From a checkpoint of a small autoregressive pixel model.
Model: 9.95M parameters, layers 6, norm layernorm.
Training: 15500 steps, batches of 64.
Data: trained on numbers of one to four digits printed on busy colour backdrops, 147500 training examples.
Rows from block 3 of a small autoregressive pixel model, named by matrix and row number. Rows with one number belong to one neuron. Each number is 500 + 40 x the weight over its row's rms, rounded and kept within 0 to 999. All counts start at 0. Numbers have three digits each.
After each neuron's rows are labels from the 100 images, of 14976, where the neuron reaches its highest value: "strongest on" is what is common among them. Only what is clearly more common there than usual is listed. The data: numbers of one to four digits printed on busy colour backdrops. In brackets: how many of the 100, against the usual share in percent.
# fc1: MLP up (model.blocks.3.mlp.fc1.weight, 1536x384), inputs 351-383
# fc2: MLP down (model.blocks.3.mlp.fc2.weight, 384x1536, transposed), outputs 351-383

fc1.375:412477513544538494486521465535433580507513527455542493532548483487572501487515505458524470494493459
fc2.375:491441443467517391454431514544443493525588465504482569520566532466473548510563457461502472503506516
strongest on: red ink (90 vs 8.4); bold (73 vs 46.6); on a plate (65 vs 40.3)

fc1.169:440483487556537540450482467450587519611480485520514467493480511465482530536472585529487515515507438
fc2.169:490493504505435500571503532492489515475450572462469511517525561506496514515507460459480559453472566
strongest on: yellow ink (53 vs 8.4)

fc1.78:434490466484456456516452484534572483496572477470411482643459554487505566497541442444461475485441593
fc2.78:476515550547510517526446534549490481556516560490510483507486525559542499569489470578513467512550479
strongest on: blue ink (60 vs 8.3)

fc1.58:517537526618491556541488485542499491518497479552516483488476419550531516477539501512498487475533544
fc2.58:478434443490493549485438431485476611483488514471435521510546510467469495518512532446519513536515497
strongest on: yellow ink (42 vs 8.4)

fc1.188:464500537539480482586507436472517622469505468483458422558433500509475507562415520465469534516402549
fc2.188:565570464531517494519551500491472495501509553497489473503465453509532497544463503541555572448476530
strongest on: purple ink (25 vs 8.2)

fc1.416:469434525477523510477498444477549599598521534478490506499440507528555519536520480480480455480550486
fc2.416:499522578491469461528473517458604416511514509524539586496396481585501502569513399445457443553511506
strongest on: bold (89 vs 46.6); brown ink (56 vs 8); length: one (51 vs 24.6); purple ink (41 vs 8.2)

fc1.320:544484499495507452474463489513397447540386570453527478597475521457530526499461441519567500477479472
fc2.320:501523486488535446448469473448535457554492500463544410495480527492451550474479524564494412575548506
strongest on: on a plate (90 vs 40.3)

fc1.77:509455509563540432476486462424552612456488474508553536539467501463551535536482549452545461474486537
fc2.77:580480524546447462502444526481545511493495495490539506542467529542491466480520512508471457515552489
strongest on: on a plate (68 vs 40.3); pink ink (30 vs 8.7)

fc1.241:516467536497504477496573452502502543485521457508488427554484540527534566540502510535496499521438484
fc2.241:535509433483427511535482490525501544465543529507491463518468491451449483511530541456430532510450559
strongest on: blue ink (85 vs 8.3)

fc1.146:512543548505491523500535507490485514488446464459494539583471511417559432478562452490464543509528527
fc2.146:499452509478469476453472519470575519434542490441490459456491530544456481480516527427481509543482539
strongest on: orange ink (99 vs 8.4)

fc1.574:497432506505542492534444478547529469569431456434517481494556489507447475486562484610604448476533522
fc2.574:537556559481441506430460453500503459506438490462487533500525499508513500524508462506471498523531563
strongest on: red ink (72 vs 8.4)

fc1.81:565500507527602512499551487493570521534459468537447473567552538441470582495480521566458568513448489
fc2.81:529501499508444403428546510484527480475434494509474507540477465512490464468521479453515601486464576
strongest on: blue ink (88 vs 8.3); bold (82 vs 46.6)

fc1.248:549533490492567544524470523544502533507436536490443405500526484409524451435541499575544598517503420
fc2.248:474482485504450420446491538455479522542482432469521516511479467531504525456573495433498447491480513
strongest on: red ink (93 vs 8.4); bold (79 vs 46.6)

fc1.164:529470492497477456510511549539453514461428527505487478534486482510517508474470511439555557496459480
fc2.164:481536467495454442483508488500510494548501437424471519497536553530478478532608454433515561511499510
strongest on: on a plate (77 vs 40.3)

fc1.270:471452542448463481532479485561462458425487503426460496582470510539508495392458502452539510480360562
fc2.270:467471481563488450551542461542489485533554453412465479538508505465562505471546501420550557486457492
strongest on: red ink (27 vs 8.4)

fc1.82:441495501453500439484591448460480536465510468575546469488428505490470529527501475495446478594536433
fc2.82:537533529483452400473521431503500441557656432474492550470489516475515460525520462519495495485497521
strongest on: on a plate (98 vs 40.3)

fc1.403:529498470452480495502454538526463552495485531480480498473494498505439502450505510456494474550492492
fc2.403:583521545444470479451482511453455487479512489527473579444477532522548429491447528486510514488533501
strongest on: orange ink (80 vs 8.4); on a plate (73 vs 40.3)

fc1.419:431472630541464497597446512516463488569533537463549476496465460532489501405423505507522468501476501
fc2.419:557400545455398479537480426480532491557575528535555511440476504613513513506484551476504447524531540
strongest on: yellow ink (86 vs 8.4)

fc1.444:378506506504606614480522580516546488495535503537466444518509495496479500447493516605482523543505425
fc2.444:504579468494580528488497511478479596434468510462478539461532492484519528444489553460527549480495511
strongest on: pink ink (26 vs 8.7)

fc1.361:445488535534464486478516459469449504509504501525493494514519490464522441469475485472586544473478481
fc2.361:455441444481463545409502476475445484558586504499507481488510447481483463480456490475513376517470552
strongest on: yellow ink (56 vs 8.4); green ink (27 vs 8.2)

fc1.740:519511532491516486506550437475560478539495516467478506505516464485464518461564497530609515449490476
fc2.740:507545475471561577509485458522538526454503503525528465505573498432470480479498496546515506432519515
strongest on: pink ink (99 vs 8.7)

fc1.717:515426486555571453482499461489513499481533459576526540571484473501489462511483472503422437500530493
fc2.717:489419488484450555504503526467462537471448535486459566459567493564464521523563464473557521484484514
strongest on: purple ink (84 vs 8.2)

fc1.662:512458520507549452464489525493494457503478564488533530477490482526574503515497536505476520443484487
fc2.662:472487552518535432487511477490499466499492482437527408459429603467492494457473475523530500521558535
strongest on: purple ink (57 vs 8.2)

fc1.605:452518473505504545490571504513560496496493557513530418521513453424511610476498528590585525614462538
fc2.605:468505500420493551492509504503512533454514526483442489501451481438529580485469487483582525508510527
strongest on: on a plate (75 vs 40.3); yellow ink (65 vs 8.4)

fc1.121:482464579565513500478513499491528538558529557505510483472448465516506481482513557538503551479533451
fc2.121:511448498510402534526530495521436491451554470484485532513428465510514537506440534464492528459510483
strongest on: teal ink (67 vs 8.8); on a plate (65 vs 40.3)

fc1.340:476517554531542545502473527512505530557498585503487425487449507433529521450418517520515482595527545
fc2.340:459478529450501528487522536500583469523528441529427486478438484490364454493528473529521483553566524
strongest on: teal ink (74 vs 8.8)

fc1.68:479471520537511508476562492486493489637508434496538405461484526532490556517538496544525559431567511
fc2.68:453500579563534535541439550499413502493487466415553567518556485521483453478465552460525467515561437
strongest on: yellow ink (66 vs 8.4)

fc1.489:472503556515520557427541462473383523598490529528404460494419459491532503522422465487517441529560531
fc2.489:505453495560425531534440455495506484543491467462492505546516459509531490464499467427548460514506496
strongest on: bold (81 vs 46.6); length: one (62 vs 24.6); teal ink (53 vs 8.8); pink ink (27 vs 8.7)

fc1.200:513446533554483482520439490496534457475429377432471475532487478492487481499538480550522499473461466
fc2.200:485515410524510598489519453477497472526495537543548427547484423475510528540500540526513477488510496
strongest on: bold (82 vs 46.6); red ink (71 vs 8.4); on a plate (65 vs 40.3)

fc1.578:454499533560523495481476436487591562537525474520415462519473493470533580519440584490497474511485502
fc2.578:520527548481506495498505516486494575528509569483506478505435442437590524499418540492455519504565418
strongest on: blue ink (80 vs 8.3); bold (80 vs 46.6); length: one (69 vs 24.6)

fc1.12:545478497542569488555479470534537581550413587474499469495495545480565476487560516527489535486528494
fc2.12:538464402470484467390547561490485446466503429422507484489579498503451523461518566490581537460484474
strongest on: orange ink (83 vs 8.4); bold (73 vs 46.6)

fc1.417:508600561439510517535466481476492514459426469476408461539452494508544524446493480478470518514462563
fc2.417:557518513382473557489509528543551464486540511536415467538449515510450418521522420490451495538483488
strongest on: red ink (29 vs 8.4)

fc1.196:409465473509505550452444449502491592558527507465387465533479466502545538525454506485470512451482428
fc2.196:479527605469495530488500526455493425505472556458515531455446480504516494448423476415536496523488525
strongest on: bold (85 vs 46.6); length: one (55 vs 24.6); brown ink (41 vs 8)

fc1.234:478507549517476522520481447542566565525495564454487385499545459477540533476495463569524487458491528
fc2.234:423499495478466529453534480510451517493553422516466517503476508486546535504476527414473517510527460
strongest on: red ink (30 vs 8.4)

fc1.584:478534521539507534492513432510470502506407594484392480552506454456510468500488523555571553447470460
fc2.584:514550490517508595577543478534466566566530400508446531527484492516539418553503473537519530511473484
strongest on: orange ink (61 vs 8.4)

fc1.695:542496532580512490453501500498505516519473541506494456491486490509548529451459491534538417477546439
fc2.695:472537392516527509527532635496461463464512567564517474512461512452462530534495512445527527480526472
strongest on: pink ink (93 vs 8.7)

fc1.272:469414568477491457505518530461515498559416514431407451448457483520580437441472461475455507473556534
fc2.272:547535412509453563527430516490525462490517545450511570426555514529476481522512529529549476512569471
strongest on: orange ink (75 vs 8.4)

fc1.499:489496497494534452452556523540522569492526421488489438599498503459537590505467566451414507505450498
fc2.499:613549563465495482483526430483456468519501512487520508526509490521553589518531437484463528501496557
strongest on: blue ink (89 vs 8.3); bold (81 vs 46.6)

fc1.168:463467574534496452483452547566492467475448516445468448500417496529586508530485478490455563472557549
fc2.168:514564549531514363459408562477516465508507431458507512535517498472446470492480510501453395478516459
strongest on: black ink (32 vs 8.2)

fc1.44:512507581508494498504568500501510486516418515577597506489477451458524548506517543487552537516439463
fc2.44:504499524562573486517507451541497554480443549536539401541496466498507514499519549499440449476454528
strongest on: yellow ink (87 vs 8.4); on a plate (67 vs 40.3)

fc1.289:459483519540490539479494458488548495529566554500452494490556477479475460449484476570606462478558435
fc2.289:528527452533469517439503457484498523520412517498562466490439586525557503524516509463464482522476553
strongest on: yellow ink (72 vs 8.4)

fc1.254:385456500493507515439466562476547490535536503448484463568493493535464509448555490513500498593535469
fc2.254:442532559394540518503615519488458531494486550474540425511426532574551558466485479427487493466615465
strongest on: blue ink (54 vs 8.3)

fc1.276:436515478489526566512554503459560450576522539510505416490551536482464532488518475603547525549497486
fc2.276:418481539516492491471462486489377525573494458480491509516547490515557524503468522470515471507502468
strongest on: yellow ink (61 vs 8.4)

fc1.534:508599535503482514570502500564547486443496421490392464516516467518521506473540477592613529554508491
fc2.534:465488506538505525540510501483503516470439553479453473485571559539487535509546480513467585528472532
strongest on: red ink (69 vs 8.4)

fc1.94:507476536505569510484508477438525556462493522487507499496470502498453529487529486560485490494498504
fc2.94:544480546525448461571517463485583484513545469463565549472485487616512516550508507544498470461502541
strongest on: orange ink (28 vs 8.4)

fc1.187:531569498516586477431453528511555513549487541562582477522520510504482514541500493530445436489494509
fc2.187:484435468528525532535528497492413522541444536513538531535549569529533581490523504529513538494495505
strongest on: purple ink (34 vs 8.2)

fc1.649:501513565496548482555470484443429518500465507517464479488444477459533471453422509472478552485514557
fc2.649:498485542494526484439474513525549480515488469547457464481507406486430442494529439519507595523533506
strongest on: teal ink (66 vs 8.8); length: one (50 vs 24.6)

fc1.658:495468504501541490530528403427456595500533501517491535506499495481526470456458532560535461518467511
fc2.658:415475485500499564570502455511502431534514522518491441486535469513430470498508469542493512477546511
strongest on: on a plate (81 vs 40.3); teal ink (30 vs 8.8)

fc1.255:464414532549573487509455455495545510477472590480524494452510489480528427510425591543478491520528456
fc2.255:515565471445469518506469517503508457515536426495431484529538517484414458502471414490554513496460531
strongest on: purple ink (97 vs 8.2)

fc1.23:481540514562430593493556509566524553509521509457528536528519498474448456523558522499500532600507373
fc2.23:496454448493572616577511512454463440479481523590564543520492510539496462464498477591527559459462471
strongest on: on a plate (76 vs 40.3); green ink (46 vs 8.2)

fc1.580:546446533532558436449504436557531557546422501500499461501456533464563538535505489505498554509490520
fc2.580:578501520503499371506535508500496520466531493536480529554495528477506488523509480486488552497482486
strongest on: blue ink (100 vs 8.3); bold (77 vs 46.6); length: two (53 vs 25.2)

fc1.203:478546490517452548473510439471499524472467521547504543617421466501467450522524513474540513512513497
fc2.203:537469479455503491463537469504525432491503472528536504537513509415439528470468471553523483553485527
strongest on: pink ink (100 vs 8.7); bold (82 vs 46.6)

fc1.558:510448543544523567491537417470474510626454498431493476506540503465516546452511461517572473527447470
fc2.558:465479542488522465466456503531511476495506384519515520482477446471511532463480450484473515520458594
strongest on: red ink (100 vs 8.4); on a plate (85 vs 40.3); bold (74 vs 46.6)

fc1.321:471444542545502470484536505492505507534496472488458421565429519497527572486466567481484500579556507
fc2.321:536513517524530410476527499487474528481486500554510522546467453424469503477446564475477518562522440
strongest on: blue ink (88 vs 8.3); bold (84 vs 46.6); length: one (52 vs 24.6)